A small contrastive audio-text model, trained from scratch.
Model: log mel input, text encoder width 192.
Rows from block 3 of the audio encoder, named by matrix and row number. Rows with one number belong to one channel. Each number is 500 + 25 x the weight over its row's rms, rounded and kept within 0 to 999. All counts start at 0. Numbers have three digits each. After the name is the row's rms in percent of the matrix's.
# convs0: first 3x3 conv, stride 2 (encoder.blocks.3.convs.0.weight, 128x64x3x3), inputs 55-59, a 3x3 kernel for each
# convs1: second 3x3 conv (encoder.blocks.3.convs.1.weight, 128x128x3x3, transposed), outputs 55-59, a 3x3 kernel for each
convs0.0 101:485444514514511542509493518509514509498485500501511509520498461524525494492506500511468467517504493519527494471476458488451493430454503
convs0.1 100:498486492530540536501503493509513501503523549532520523505512540484496523493484476449498496480513529448490496499439489502487497512507485
convs0.2 091:497526509511554495492500465474483495433491520506521533488466498476500539493462481526511464471516522485511505502498465487469509468514491
convs0.3 105:504503504487499510519507516481487514510509497490504505505500475498529477502520494483487524480470521491472525538481481537490482546485477
convs0.4 105:525530535477490499500472473487515517478497479520490480476493510496491526501494507463547569486492477472464494500524498490460450487492472
convs0.5 103:503497507522505494467499508477464475507522513552526509527537519479478490478479496512494504472505506489493504526503539552577595464495477
convs0.6 102:488511514468484518458492515520532518537515486469464469460500491489458506501516510475511540467522542467456469497510472502480446544506456
convs0.7 102:525499466515470460510474477507514510468468489508523558521519535503511554520490501502487489519484471436478498519542537506491504453470484
convs0.8 099:510505493493510547511517518466463493518525530491500489491487486465522497483505509507502465514487479526526495533483483489445455476498513
convs0.9 099:491479510500504512488502484455452441546533527531543528477497498505496503485495511457502459470468500475486530472466489476504489512504513
convs0.10 100:527516525501505518477494505494522503472505512536533509502456491485504555462480502477453488511506552511477506496464505499507497493502478
convs0.11 104:493512543500470510499504519496493519472482484480468458481505471525523528558545494537482466451501507489534462486527519460473499483488504
convs0.12 101:505481516504502516510501534469490501531521500513503490510513499504496483526496505525489447531510475555534492483535510506575508471487518
convs0.13 104:487465506436477525492466503474489511494491500514507489522522493528493502455505522532504483501493479500510497543517495483486512494475563
convs0.14 100:494484483520479462498474461562550502517510489481508519482482493471512527482479493489479476510446488504479507495501489539535484554519530
convs0.15 099:485478493468488505515493485496493506498506477548509490497471540513508531494504520483495494460495495458499499506513515506487526473507520
convs0.16 094:471499527503535541488491471491485477522544573478456462478516496526492488522526510496486457509501549527503526443491483494507535515491483
convs0.17 097:538519515481495482483474492496467425485495527545528512457473488492499524497510514470537530549554529544523468475481488479488518490516507
convs0.18 097:503515445477486494524522511510525518510500503514512478479485488473485494450479498488539502527519525484483500493477456487476492510548514
convs0.19 103:510554525479495462477480534532486449505463466518491486535523537516497508499472505507525504523471515483498495505517492538482463496498528
convs0.20 098:505481500527498496480480513497504507517510505503472521482488452484514557514487484467459469480503500484508520481468486495487471472459481
convs0.21 097:486507505502503500538544539495521523520517522502479460485474512477504518489520530497476454497513499490509480550557540502503472524493473
convs0.22 102:486528497492518498514508494526536524515517488473501506514506492488520523519517546482461501468470478498468508511515491511489478463492473
convs0.23 094:481504487525512505541511521512491491480470464485480503468503502501484489473516483487495519462481469482486488475466484499479498497517497
convs0.24 099:532494516485472485527484502502495534498529532467522561525503537477494510475465481505510516494495470478507520475463465489483491461510519
convs0.25 100:485500497478477504507459479532532498511500484524520511512487473467485486498478495486529530498464464538529505511500507484497488498524510
convs0.26 099:545511519491501519525516504465514501504508519446472464499554540493501546471515539502524515456514488435480502480516535547485496494490507
convs0.27 102:487513506503509487491520488459484512467500515487500507496513504495484494489495486462505537472489472525511481460454482474471475468500511
convs0.28 100:507507540480480493571526552507489496500459490505500490492525517489486477509498483566514511514492451521456442516516527481503515450529538
convs0.29 096:511495474524533521470513509539501491503505498453476503510486498489524506506498495533510480556518467534502491502514534543536508517461502
convs0.30 101:488494502487515506443537515515530543483484477525496521477482498469483488488507490554469469514517491511530512469503460482504499506479466
convs0.31 104:511553511511502490473495486510511524501480500500493495506501461509528490526492493513579548537534555509558542499482526486480503479473495
convs0.32 097:485532486465484443471488459502550587504524538474507543521473487537504496553496504465491473504507502511473488513503469500506500503483528
convs0.33 099:493507498461503486492502498514506505499501479475501499520517512517515510572555539519486511495492485496482528510502496480464473504520486
convs0.34 101:477470481487535549499473498503474479479476476503522506488498518497497479475503440480468509475528542475488488485482487529505518512513496
convs0.35 100:471505533492527500482525533475481487462486462506501503537524511501507514473486480492516532508493493489484477502498479527525496474456481
convs0.36 098:525538562547518523522491502514509487445473453486468472489471526475488500495486517541487503514505521521501522483532546467495514504506489
convs0.37 099:491487466515492491524522503521494482405506540514502530525499502491500491462497491465532511479488502510502497491454503496488484471496509
convs0.38 100:461451485514521507544533530505526518469484488494512514489511517487500498478510507498456486465518563508566561477537516437517528489457507
convs0.39 099:549560557524480498486487487472443458480496499518509503501490493481494492495544523472523510513475453506502515506474482533529506530498510
convs0.40 095:503473469520523521532486492511497487512508496434438448490496506513488533515549524517492477508519514492507510482551527481507526449490497
convs0.41 102:501469445516516474507486476531528525465501505444466505498512522528519529503511500531480467525494488514484513500525520502471497467474477
convs0.42 102:485504502543535460488530529477469470415424461508474493488472463486484480495471521502518499507509495529503518493505498494528520525487519
convs0.43 096:518503483487509523537526513444434466504516495514505517524510484519511507518514501488509488542557498560520469493550531529568557533550555
convs0.44 093:496478494544488514543540504480482459511482496481476471495491520464494518482475480457470521453490535472480538492497530499469506518445468
convs0.45 104:507488461502483496457479513458496516510512505481490513496470486499502459537491504517485492499446490521492501577509478532510472509484450
convs0.46 099:512457478527521499505495523453458467483492482530538533487494492470484517519506552501471485495531552532535550493503458474500508527499520
convs0.47 110:513512494528479498505477506494514525520496500491486484495465522481534518500514521454497541470517567478503510463464539477470478460464497
convs0.48 105:461505496475468475473528538527492502515520493520541512499495476515515477506505466455482488480470509488478511510468461511470488475474524
convs0.49 097:461461469478502539501521507505497469499517487568571578524509507496491492456457489529512474498486533492485519518483516492467479522500459
convs0.50 101:515555541487502482501502523484494470463476511448481517458478498479500524493499517468447515472485522463490508496474500477475479497489492
convs0.51 100:528528510537492462476476483482496496514497479441458496467487528471511499467492507518472475499495475518492479514491507517510509537539551
convs0.52 098:480521508490480495485493486485493514522523506495524518472470504497502497476491483484474492590551567581527560524488485539512521498483449
convs0.53 098:507505505537483461574512512599584553495484493521492488489479510470478486482511484487520506484479473508501487515532551452526542475519498
convs0.54 094:519478500466485538488471525432465494496514510461473457493510468502514499519493497432502535428492481466501558484464490446483476507488548
convs0.55 099:517463494491522535538496484476515519503514504506518513491505529489480512494497513516456420485506464483497429519484464517508507520521502
convs0.56 099:481484489517554529527516465481493504498511503524532509523534502519474498490455523464517550496538534482493510476495499496489502477505469
convs0.57 103:490569554505501498497516527513491490509500493505505507472499518497491545492509500474484522474541589518531514449460506461486503498483519
convs0.58 100:464489498534523532509512482487510495537517517519501496472493487507535509494498493464480495487486502549498490466496508496505472476467489
convs0.59 095:498471450550532519501473503493480498457499491508471477502521458512511483494504494523511473500533514502499524494486509468454512469468488
convs0.60 098:449477491475472485488498516536512498527504505540515499485506483520532511493473504505474466492473471488474521497491502501530507490486478
convs0.61 100:487506477488494488491499489517510485494532521449474474514537538486539545482502516503529541454510497529544538533500490486490475489468486
convs0.62 104:515499468515527501506516544491492520508495503500475489504524508451498479497474540538517519504483480460476496480448477498447477510511514
convs0.63 102:519506499511524512512505473524519521519534509486500531480507516475491498491481491542512487504488468476495445519539539483490534504508483
convs0.64 099:486474475500499540519473514542527505510475478504509486493469498506506469505506501489512507501521506486474445466496492502488507537515480
convs0.65 104:522516513497480470490518502496486510494494489523543535472501526522537508510476489467493493520512524545541527521481460567524500492576573
convs0.66 098:530486511499518523468488503495472517490478485518524541467508483522490494493507498508485498535487511484462469524516470515451485508477511
convs0.67 097:541517486496494459490506478490478479542509519490475479491459459507463506495465467514525509547514483537500456463475493522506539509486494
convs0.68 103:496506492531526528492534528501565583443431453499471495522514511539479488510494488514507512522516474535532508494507560510481501519519498
convs0.69 099:542506477509491477548491482485508488501505496494503510492527490522488545473507526481506472557569524552534518486469466492532527486511549
convs0.70 103:500523515530518499518527522510496502513531519522537507481502525493503484477507446495489501541497492469467496491439499535472503472474484
convs0.71 100:532535483528489491492459481500503495492513512475486509476540507484501496491488476495482512500480501488471514500507476495460475511489490
convs0.72 103:491496487505493503498495500457478489463459462532518511528527539545548532463455424481473491483483485466476486480509472538534542541561545
convs0.73 095:518517515537534531492513516521526509444427444526526517487491479507502504507502501478496492506512508493484494502520480486491472522536532
convs0.74 099:509503511493506479489524520518509519553564569487485518487540476507488497502530507505457490536501508500476501543558520505477500516487491
convs0.75 105:523481510519529526534503473518520552493485452463506495475500466510466469511494486494497465528505504507547522508504501470489513502501520
convs0.76 103:485543507486530511464495495493479511492500503501500517482500504517478519488510498527507463515484503490490512472524524492518514474488497
convs0.77 096:521516541511536530515520499497495513519537518488518521491500479525509490495488467502497486525507503497524467456454456473437503500478486
convs0.78 103:531458488496510524546514516500458444469504527514541541512504497529550533488474500531496495523536540535528510481507483465495477451481470
convs0.79 097:480470481455460496489485473484488507482480503489494479490450509479482483492481485430481510487509536509535575523497490485512513496488529
convs0.80 096:471511485477507492483471500527502512511506483517513504479489513484517552470489515463479528484540519525525550489463498480492475441501495
convs0.81 095:487501526436474493490527503474468460519533555513509491516499489555510497492474492529514498517505495519481495505496521509515515507525495
convs0.82 102:513480471505491483489498457495508529495512487512515509495532468487536515484509443489483501474462504462446503468502509476532514507513515
convs0.83 095:512499501511505494502510519510502504493490517508494488498486510499483489530504483528499524497489506484498517505510501467465523485482487
convs0.84 091:482482511526510461518514448495504483505496514512502508499482535485492526512496450463475524477491473496481441518519495519510478530545476
convs0.85 103:483496520476476505532490501522526509489497498477513495499522484498461537481488539552487503488472482440492536520546510497485520500515508
convs0.86 096:482487504473521506484456470476491502488497511506515512516514513499512493494501504519515495502500468506493446517511510497492463451515480
convs0.87 102:498466522523490512480479461502489525482502501527488473543531508547518480499504500502508488554507494538485503523505467523516490478503498
convs0.88 105:521520513519483501543517481521518494480471476476460465520485445576499493533541464495507472507512510506487495496520520479476520464509509
convs0.89 095:498531478481487487558563559473480471493481488469524537500502518522481482497490450496541532506499490507515492499506474510493476505506490
convs0.90 102:504470512527464479503523518490509523503502493478490495502492490474473501484495460525493477521504498495519493525485479513513512451510459
convs0.91 104:531471477465463498522507499476498480474501511488502507508497517475463487503495527528512516494504511462505517516535494510527524516522473
convs0.92 101:480481460540530526527470472495475494489498514498488493503505514487492505497493518502501541441462483546555514522486477476488516480479519
convs0.93 114:521490497496484490513503504475488476493498479488492479532509490508484519509492514471523555521536517529507508537465486540489478562500492
convs0.94 097:516494521522522531528537505547515488494508486511502504486482490493499530476534495489475480486498485468462476516493509502484480510482479
convs0.95 104:519504485481506496505534488496486476540496464488486506502485480500507498478496502489478519456521534517557536494473482480511551518495522
convs0.96 100:470440480504523526473460506538538514519508492508518523489490463471471441467533486492514488462467475458455535516522493504537512462496509
convs0.97 098:531507482467494489506526518501512484480488477450469486514489499517489520490491508480487470494491475501484500510543512502491518492484518
convs0.98 104:501504473485484499472501510512481481515481495511483488497514508536543508518533502497539517501521550482492534496513506493504491544517496
convs0.99 097:495503480523493485523507515532536512566572586503483455515515503507502490494508509458476502530530508524502483485494506542558480539525489
convs0.100 098:503488495496492493546523523521514497485503499486500502504494486507512492510508480450485493465509517468536543507513522414452498479474523
convs0.101 099:484487500507501519516545527483470468503489458539531508515502487530524522463508488482494480489551489523538480483509477499529499496515536
convs0.102 103:517521479491505477510506469537520488529507505521544542484496501468488482529516550523507502534510519525505510498509531547534532489518495
convs0.103 102:502495507504491483479486478480489479504514527532517508498509479496467467482457500514497515513506466526457467461481526512510494490510516
convs0.104 101:470453480483489470478495507545569590524539555487500495506482505520496505506521517587524496542518496499498485478527510487507489522520478
convs0.105 097:526517498466484486491505480521479472482501516505522508496510536459475515502469544537486487482475487487510578467471468479482501511503502
convs0.106 099:498499474534536501526481490493493494472488480488495498465464490503494474502511531475516517508532524494550536532516496511508524495487484
convs0.107 097:519530495464522507511524509499508491488495496513527526493478494502547558501485475476524554492487532488477510498505489466467503493439497
convs0.108 106:499487492534487484501473488522518515481477502506515500502508501512503477497485496484483500504508492527526488516499535471486474493478510
convs0.109 095:516506501513496458518517538486452484486472478497514511500492510528478510528514541545534516565456498534508503514511503513497500560575479
convs0.110 098:486485504497503517463462502469496522457474471508545516478481452454494471491511486504457461518482450534486440545497526551523539522513521
convs0.111 099:463491493525505499530548533480514520519498509528494484506496488497470506486475509547523504526508457490486502509489489497492454485511468
convs0.112 099:492479493504450477546490530480513516511496477485481490480494485498506508505493497439509478458473475454483464511478478478500523520492482
convs0.113 099:475487508499502516484470467505502465507490493504489463485506491494493531458443441511475469531504529497498499561527507551529497467512511
convs0.114 101:451488478522516516437448485517503505509517492498483516491485469510497487509491508492468509506489498517466496502487527495503480479491503
convs0.115 100:529523478512496485523489494458462466504493508466465480477514464528505481497510483545527526497523511475494485498482486543512534487509514
convs0.116 104:482485450491512499490478492475464500500520510518535507469479488462474497503479511436464483469483498474507460478484498484499492485479484
convs0.117 102:525543507523562577508511498491495514468468494501475506458496512501502496495509500480507527502486514488500523470494504470481493499487504
convs0.118 104:485464470498484501500499492500521508522517508472497470486486517482520491508491499523504482490498528469479509529492515474465504503471501
convs0.119 097:519486491473496517482487509554561538470478474493503506484530514489510550496502510519501477501511505466501492470469493506460499518482513
convs0.120 102:483524538510541543519521464478484486544508466528532505488497470484471465482521533545488470503502492539451464494496465519453486516490477
convs0.121 100:461468465454501519452488486536528482475502502488489460509488515486502521542497507467477489469522491486552499517524523496481493468504486
convs0.122 102:521496505492484507483504509510492494477486505504498497483502494485498495484492483501490505491484485551483508478430477500485482520503528
convs0.123 100:507497529512488467517492531492517501458461471508508538503464501496470460528512512508495450565540476551509457534501496549545488510574489
convs0.124 096:499516505535504516521560499445455480496479534486497491475479494492495499514494498463419507467448498485453467513485471527511472557499491
convs0.125 102:512515518478502493506497479482497473477485522538553556506484490518484458540501509502472474536534501496516497520490502480488526508503519
convs0.126 098:489508502497488477504510493487530531524515517478510492477472475500465494495458500494549528500531546466504564509575580515551537462519531
convs0.127 097:497485512489514504489493492505483525544547520486513554488499485506497495509525493527492534533502483488484509520520477572524518522545512
convs1.0 099:502517486501508504490479534546531488519521519472448452464492518510490505500475489464483473493474494469473482534488491499460485472469517
convs1.1 099:484511480514498468522498483472490468519509507515540479490443484502443469538469463516513527527481477487501497480463519490482530470490479
convs1.2 079:467491475505482493485489554532505512514480469494501461473499494491489496466479486476482487502498500494473499516463465495495526432515499
convs1.3 099:523465506514481486497493470469475514501460510511452476468473482485477476530499519498507493490485479489477460525505564523505539506476546
convs1.4 107:471476551432499515498487524564475506548506533526517526536529524536535531476511511473464458502506431519500490552478530478483463475505469
convs1.5 123:531536520483501495481492485511501475515549499448520540472473504504506494507499470450455471468472491516490494564513494496482516531522535
convs1.6 100:471492486468495505535510532487503511481444474490510504514549513523503516498517536480502503512552522460521584536514526496539494518558501
convs1.7 087:521497490528553527528535497491493517479490492481449475500488530524500523523547481521518523513506507475483502476457509491487526456491482
convs1.8 095:484500497495511560454515513529505538513490505520487485486530540468511540506475539477513471468511495459491487508466519514498527456477555
convs1.9 119:498530524489511527517488501523542604499488505547519523511453475511475487542490496514510532539506491507515483488520481492470469459485481
convs1.10 098:453517523477503500466515506486520513514551511515523497616519500626523502530468501509512491499494508480500504466495471538488526501535492
convs1.11 109:513502550496487532479523500492494557500468519477474479496588514488606541479509542494508480516498438491496501525486493468478512472520528
convs1.12 103:495491456495502481524489503492466489519496530506527493477441498481445500484460484500491488495468470521455480516453497470445535473485526
convs1.13 084:512523513524466489487486499503485507445453481478462512446537482500514483470477560524494487474482474483504510479459459512494510495457471
convs1.14 090:522459493482502492527490511520468504537477493508507504523475505453452495516498530476496503545514505550475458503546491485536507527487532
convs1.15 098:516508483484495474476468520532505492498485499489476458505512492541510490504512520507492492486488511532517500466496514428484475484493489
convs1.16 103:464535522552519460482484507514487544477481497487508524490526535495499525540501518512534539469479510498486477491533522491472460482476485
convs1.17 102:486509521513520588536521488510519482479481484479494477489572503485562530467527502488482490523483493499527473521546523474464473429449456
convs1.18 088:491454492518481511542502499481478478475504501467514523481559536471524540493498539538536507503513515479513525497516542525515520504504475
convs1.19 090:479532546498545524482522500504498517460444527427439500536534517517538523487498488486476455515494471481504498518486523507440496470465505
convs1.20 110:511499482499494504479538526475500482499491533493494502514522451526471468476489495532509502499480487521471513534530475495488482495499481
convs1.21 105:489511533497541522499520530470514529520497547519498515515538492518549528516502496499512479495494478496485507503515519522496475489482512
convs1.22 088:498519535476497496506506548512526520492508488529555518515483483475510476479516460496502488505467505518485480459475543486445506536514516
convs1.23 095:495483525479503467500515496467502505553508521509507520465447508456420456495482484505504516487522487513483527507483511480490492458446493
convs1.24 117:586524515518507526520491474485515502534524511512504522513506498519519500494498524528490490469513509503535473493472473484509491552536517
convs1.25 095:450466466501489478492504521479506497481513501531548496452482498468470500472479479474499505486504492515473484496521519469480484504500511
convs1.26 094:519441537520460488524529463466517474522475503521500497455489457461506462460546501502460509520459487534501542486504504431504463458502456
convs1.27 094:489500504514501474498465548496527535513494499469481496521520486525534523483543509488489475534498511530499538561461495500499484496531512
convs1.28 088:548517517487492511542519466471480517513488464484519527435484511448479516504503499470489481471460475473501551495466496502500492503570509
convs1.29 104:495519529454498504464487521512528480529506522500501479459549515451550555455488512487487473480530482482545502503496495474492527520510530
convs1.30 098:481507505472513485512492509480496552541486517497510511475517524497518506481495479476478522488471481469460490493416521484435537488477511
convs1.31 097:496526458498522520534511531521494504511499506471515560541588500477546491482489457479465486458493557439533566438474453486520466544544493
convs1.32 107:498495502483489560531500477477507497490515530501483501489512482493509497502516494507531502494500500507483469516512506447456467496489512
convs1.33 082:476492489537502541480499470506519517529532515499486511499512494556512477519529490495496510469521529502491490518505461490488520470499512
convs1.34 100:506522565508467458471520516473557449503459516476494456484527501497560540492524486464494518461481475468465519529467545528527535491533509
convs1.35 093:507477493501499484543489460500517458469474479486511524489488493511516510531504486479469455489472473465502547501486549478465540515539530
convs1.36 098:466509538485507496542525501502485469527516499471483524517537518464498521469499528463490498484495502485513520493497487483515514528524541
convs1.37 124:536509489500491505504493563501515546524507512504484469488504506488508474466498489504530487515484495536512477522474515520475486504507486
convs1.38 087:542483473581480476506542507479467491476518495503516547471501500491523493491537499471551556440536582490480504479486460487507518452519467
convs1.39 118:501476491518502550494518496583533501502521511460488478501494510509519520483474490505525533491509492474477504507496509452443488469456478
convs1.40 087:497485497513509510539490511499481481496495509447492517460470496509483517481508470504523522517539526459473572548521484509481501477466484
convs1.41 099:507460486429485463476493520531517436552513501496500461478508488515485493498484519519493505515515491491504493536505517467479489491509528
convs1.42 113:491516542507512459517493502516535548521499534471513526479484521498498518491526512500495497530480506510487504446494502479523559525508524
convs1.43 102:453507481536561476457464502492507486467515500449527501501482531535512520519515480465525474463510527462496493474502523529510491510526529
convs1.44 092:499477478502511525536523478513529500527516470522555541462473498516472482515512508498521522523528512528507526523475467498487500477462462
convs1.45 106:479448508455482538492509483502482544549485528548493570514469520521488515494499512511485509518473487497484450520515499510485497477508501
convs1.46 105:431525526538486491509514476477486538475476484533491543509563529497560506505466459491510523488512538484539528473478456543513465489504482
convs1.47 095:527502532546527491487497485499500516511527548543514479539540477544561484491523453499468483519496473521462462534531524481495499491529513
convs1.48 106:492479525482491545465502531460495495488493499543499513561510479544495510471464504520459482530476476506524473496543485486509504473497478
convs1.49 110:550504536498496505491499508489499522523500526519516501477525525508517488495497506526505510484506505466496502481458486533534530507514513
convs1.50 084:489516519494497496499516503484507522488490515505535504507497476518509476512519490528495480503476514513517515507488520484509516506570526
convs1.51 093:510486471491504532496493438476525506458470504533522518519486444484488490518494493507490502513493459505527529452504519440478475521536542
convs1.52 106:486500481574523438530521521505471440492494461500520540495438499505445492511458456421485524423502582432489551436513493496550510460503476
convs1.53 095:490544531494527508485499471466487470539536536465512520522500517498505519519514465501493497455537527497497475487507490512499500464511480
convs1.54 100:512479468481477512514501522489481513515508495516514489483518472460475502486484492503502529570535521517494514503518520472521491466477470
convs1.55 102:479505508512501501490494495469478554513483550533460480474491521496494548512467516480479457493505461494485477541481517521474542491494495
convs1.56 089:489486539523508490503518541469492525479470520457468443528534511511553519490505467480495467511489477513499533535469525484500469474488485
convs1.57 091:530480485506488530513505491499483485499486438528512543529591510521563485500535491474483503543487491488479542447452470483478507479470521
convs1.58 112:506482486477532468527495492469477535480474545530510503489468462497484469542514465507498521509472512502525520471486489473469485505566538
convs1.59 087:499484501503502493528526499504511497473496516518517527524494497498513513479535527490501510505491513515469483512470488510475476531557485
convs1.60 103:479460470470523543511519489473486478496490508512500505486468515513489495499499485509512529525503492484483485505481509446464478476453515
convs1.61 091:547475511487457455509476524489502468475461485498497504471524492501538497482544482483482520498454513554505483487518516473508532499521527
convs1.62 111:471451505456508536525497523505484550501447469528509528505506492539493512510512544485470482535446473475516528432498550448502552509504518
convs1.63 090:481501514529514474522490486510511498462517497495493525538508513500497500522515474458483504470467527478477517496502558494477476558542515
convs1.64 107:510497521466434439500491527492543486515487502484482471503529472473513513511507495493490491496505466489523509492494512493490468520497547
convs1.65 097:486541511517538494461465454470504492467514554497493529474515511481533504532507534485515481468487545501516430522527506542473563479486495
convs1.66 085:478464493540459490486443496522539504496478513549492526459459473460438485470447471502490500513478479473469471497541510478489508504504515
convs1.67 101:505496534496517480520510504480502472477510484515532496438467508466478494490452509510529508472512489460517508501484495503490513493493478
convs1.68 091:529507507524500475534535484479487494519475512473496509489540490480553521472521467487456498533492489523488505502505505495526520481503481
convs1.69 103:476479474576522467496512483466466482465485502458475464457527543473525541468452462468484512437514547437494518455502501494519495439484483
convs1.70 086:467507463524533499516490526482516504502512518510512489481498474518504485525482515454479479467480493491466453511479516516461526480477506
convs1.71 098:521491492464490511526581490492517493524518520417498511528458488562473485506504479484477474472473481503482528567547508498523487476502514
convs1.72 117:484520490468494471441483461489508491519522500505550541520487502513487501527530506481492491469459509517506514559525511523511514508518518
convs1.73 119:479511530487474490522514513504530480540542527491494488499475476498502533491467482480511537496513514489517528482469480533510536556509501
convs1.74 108:518541548536513498507515506500516524535503497508466497466495497469473498481483512496493501495512493501520523547499510505490472513504480
convs1.75 101:436483544510496488471485505485475471488499485479489495492535535488527524520482472485523534486513491513506493473468523491475494555512443
convs1.76 099:498493481479509504518498539534485501496483497466472483490496519507469539469476535506511504494544536463508539534530540500537528513506530
convs1.77 106:468476510527517499516494508498475538529479504479494488490519501525507532505477498485498496488512483465502469498498485481501503440499499
convs1.78 093:522490546567522508494523483504477501513448489495497488510517535507501528497479482465495481448469490446465477489473512456460470462472513
convs1.79 091:472479495586527477547539521450449489452456486491506515476491513485494494494502440507510514486511516503497512449460502513498494467528451
convs1.80 090:444505477458499522497501490495494458529485484552519503467466466473466481498479488489499510491524533498486460494454471497466504483518480
convs1.81 100:507518515457492492523503531476519457484510476478510494467504491446521524464499532494496508498509500497519518488481477483492542493500534
convs1.82 105:498488507551461487531533473467478470494464464493472489474449495468453475488509499484517517490482492494459489484489531502497545496481518
convs1.83 106:481478451454488537517526539500498509474517483497517502577533515560552500501508491508493463499454465501535525481499491477455525513469479
convs1.84 091:516523546470544467497494459512525582546513564472475515483496515475502516503490521493524457502490448523482475536458469474467512506504504
convs1.85 089:545489514472507507532525548478488521498493509475522511470480481471467475525489486493495511470496509526498503493472528508551522457487517
convs1.86 096:496462482514505490484510503567571532501490490461488497533470529512483496496489486495518517495497494446475498539464524471465485501531520
convs1.87 106:516484528487485548490508505482476524446478512502464490517503506469522540484462529492491494544465498541481490518523525506475499486480471
convs1.88 084:484499484523480479560519487481436464499493489453497502425495519466529493475466476526472496483521514468459494452455461480475498462484489
convs1.89 110:580532545511518506514499497504506493504487503522470518501547503483542487460493518510499495464482499482476496464455471478482487543539517
convs1.90 100:517507517482479492495507482462483471486517533514522486526511502487500493494493482503537526492504494477507457527555547498471500483475509
convs1.91 112:535513477444474500475496511515518528552505522486488442455519503498485518496514507515518482489505500441517475519513551471522478506568501
convs1.92 098:473473508498483491464529518500510556526495467484467461481540533486513492534484516497520473500512483468470477510481476503500541500525509
convs1.93 113:511500469488493454481486485488492524472457518492492498497482499534503508515511522469490497454477496462498504545482508469437504481502498
convs1.94 111:506528514493534489496573508472514512475496536455478510532447516535488490493502480490493477511483484515491469540487514519472511476488501
convs1.95 100:501543535539502532486503500448511510435479487512470488505609503476594485480493478474519495495452481493528504494493485511469510500477476
convs1.96 098:524595498447530525520521486501497539475513540457482526560495487508513482513537494478483490493492478516509467455528485495491496472507506
convs1.97 099:489487491469500505474513477499499511513529542491507546472476484479494473496517525509539510517522489474497585506466484478492504490495484
convs1.98 110:501529498495503505499509476480507510471466488520472482509546483518515523500515515514502480516489496484511485532496548535481515499466495
convs1.99 097:487534484570557468485467494430504504478484551475504514505479510493473527541496505469507512491503500472496511518513515499462482469488489
convs1.100 099:528500476498498536496538474501526475559527505521539563476472490488478459476503454540540515487517503497483481489484503458490472469504491
convs1.101 097:511499520510513492491476488480458476487530534502529542525486474540505523501503485499483497454510527504510487483526471527605516467580511
convs1.102 091:442492476535509549515482476452504493502492490499504501457556526486536498493475463474491451506499490453508469471493510495486471462482492
convs1.103 099:485498502478539525461517478458505475493497466532507520495476488501497473512489499515502481489477496508477465509499520481510530490516490
convs1.104 106:499511480472489476514518469454454465499510487501502512486517519458472538485485495499509495458496465487528511481500538495491502480516504
convs1.105 099:515501489485523473513514477466497524516456504495508468509471485481490462513482493500509524501492498519472484467463443499453524488498546
convs1.106 093:476487493517486495498486461470470466482506508517533512552559491538539486472475441507506475528512508529512538505471463518534467495522500
convs1.107 096:491488481477464471472492511517477481496520535501465464526521514489512501485519466485521519493521505520500488529510548486482495479478563
convs1.108 106:510507494511478486507501504482517514505557543507536526468492490474460505500532519496502484527510518534528510517486464465523492543525497
convs1.109 086:494489467490519482509462451493516510488522473530522506448458508465474496515484467453480496485481491494490483467473506463473510496523545
convs1.110 096:496498494514505512497531510457483484484487540498473505500500519495513537522509550517529517522525494512511499481490514538503544499488529
convs1.111 102:480497498501483508498488514514495494480468483496473484490545501481524492465486497477501491483485461473478525475509523487475539498475484
convs1.112 092:489525495491471465466503521495489500559530561528517504533492495532497466515503474476514484508528483514480454532503514537494504470501508
convs1.113 103:495513506547531513487523508462475510467477490521511501482457532504485493489466484482526510507514493468494505492493468495511496481469496
convs1.114 104:472482505489479507508485488485521493505515501483521512491511498515484475512470463493547538513551519495517514481469462509505525524484495
convs1.115 101:462493532496506547481493458488522509490495511498500486479574524482576572431496520473473501492509487495494493501534479496495485489509442
convs1.116 113:498492502534524488516500508513499525458457472524488498438473487483475469474468509530549522492535523488517478474501518489525509490526508
convs1.117 096:466519533494509476487526488484475449534543502519499548510494484494498478508498500484474473494508483493504489482431513519473577518501493
convs1.118 094:496496494531483492489546478494509548488493496500459510465479522513521492515522491471493492489458501485462507490481514482481546495513537
convs1.119 094:508495494512528525483529508469502475462454491494458435486505526488526552456501491485495489525494504514475498478531548465493523507541502
convs1.120 120:482502524476497559476502485487513467495494474494500474499481490445490504489462470518504498522508466471498494509512518488506495469512528
convs1.121 107:479468485461468492484531521453500499471451435487468460487511503456476485459491530488475519522531544469530537512529519470561524485576510
convs1.122 100:475486482530480512492549514484501477529530475481545546522483507564491497508501479440491516467485545463496546487478449529523518498510504
convs1.123 095:462500471540540483515523490491466513467441481481476476465438539463424553506473541480502494453474516457491531468462501495467518470495517
convs1.124 106:521471489477480482529518497473469496506490489485486471473446522437398475484439547480529515472508514483495519484504509484481570478472519
convs1.125 095:479486497522488538477509477497523520496490518478513524474528530459502513485476482473505475503535475511516461495463474471496517531496557
convs1.126 105:484541521510542523496481497514500496468524515461533511524633531511631493487562443461475481490491496508467530519526511517504472505500483
convs1.127 101:479453503517526508489514485464490466471522543474535529576497475566548440509555469481509517489489522539496503529534496501487463504498486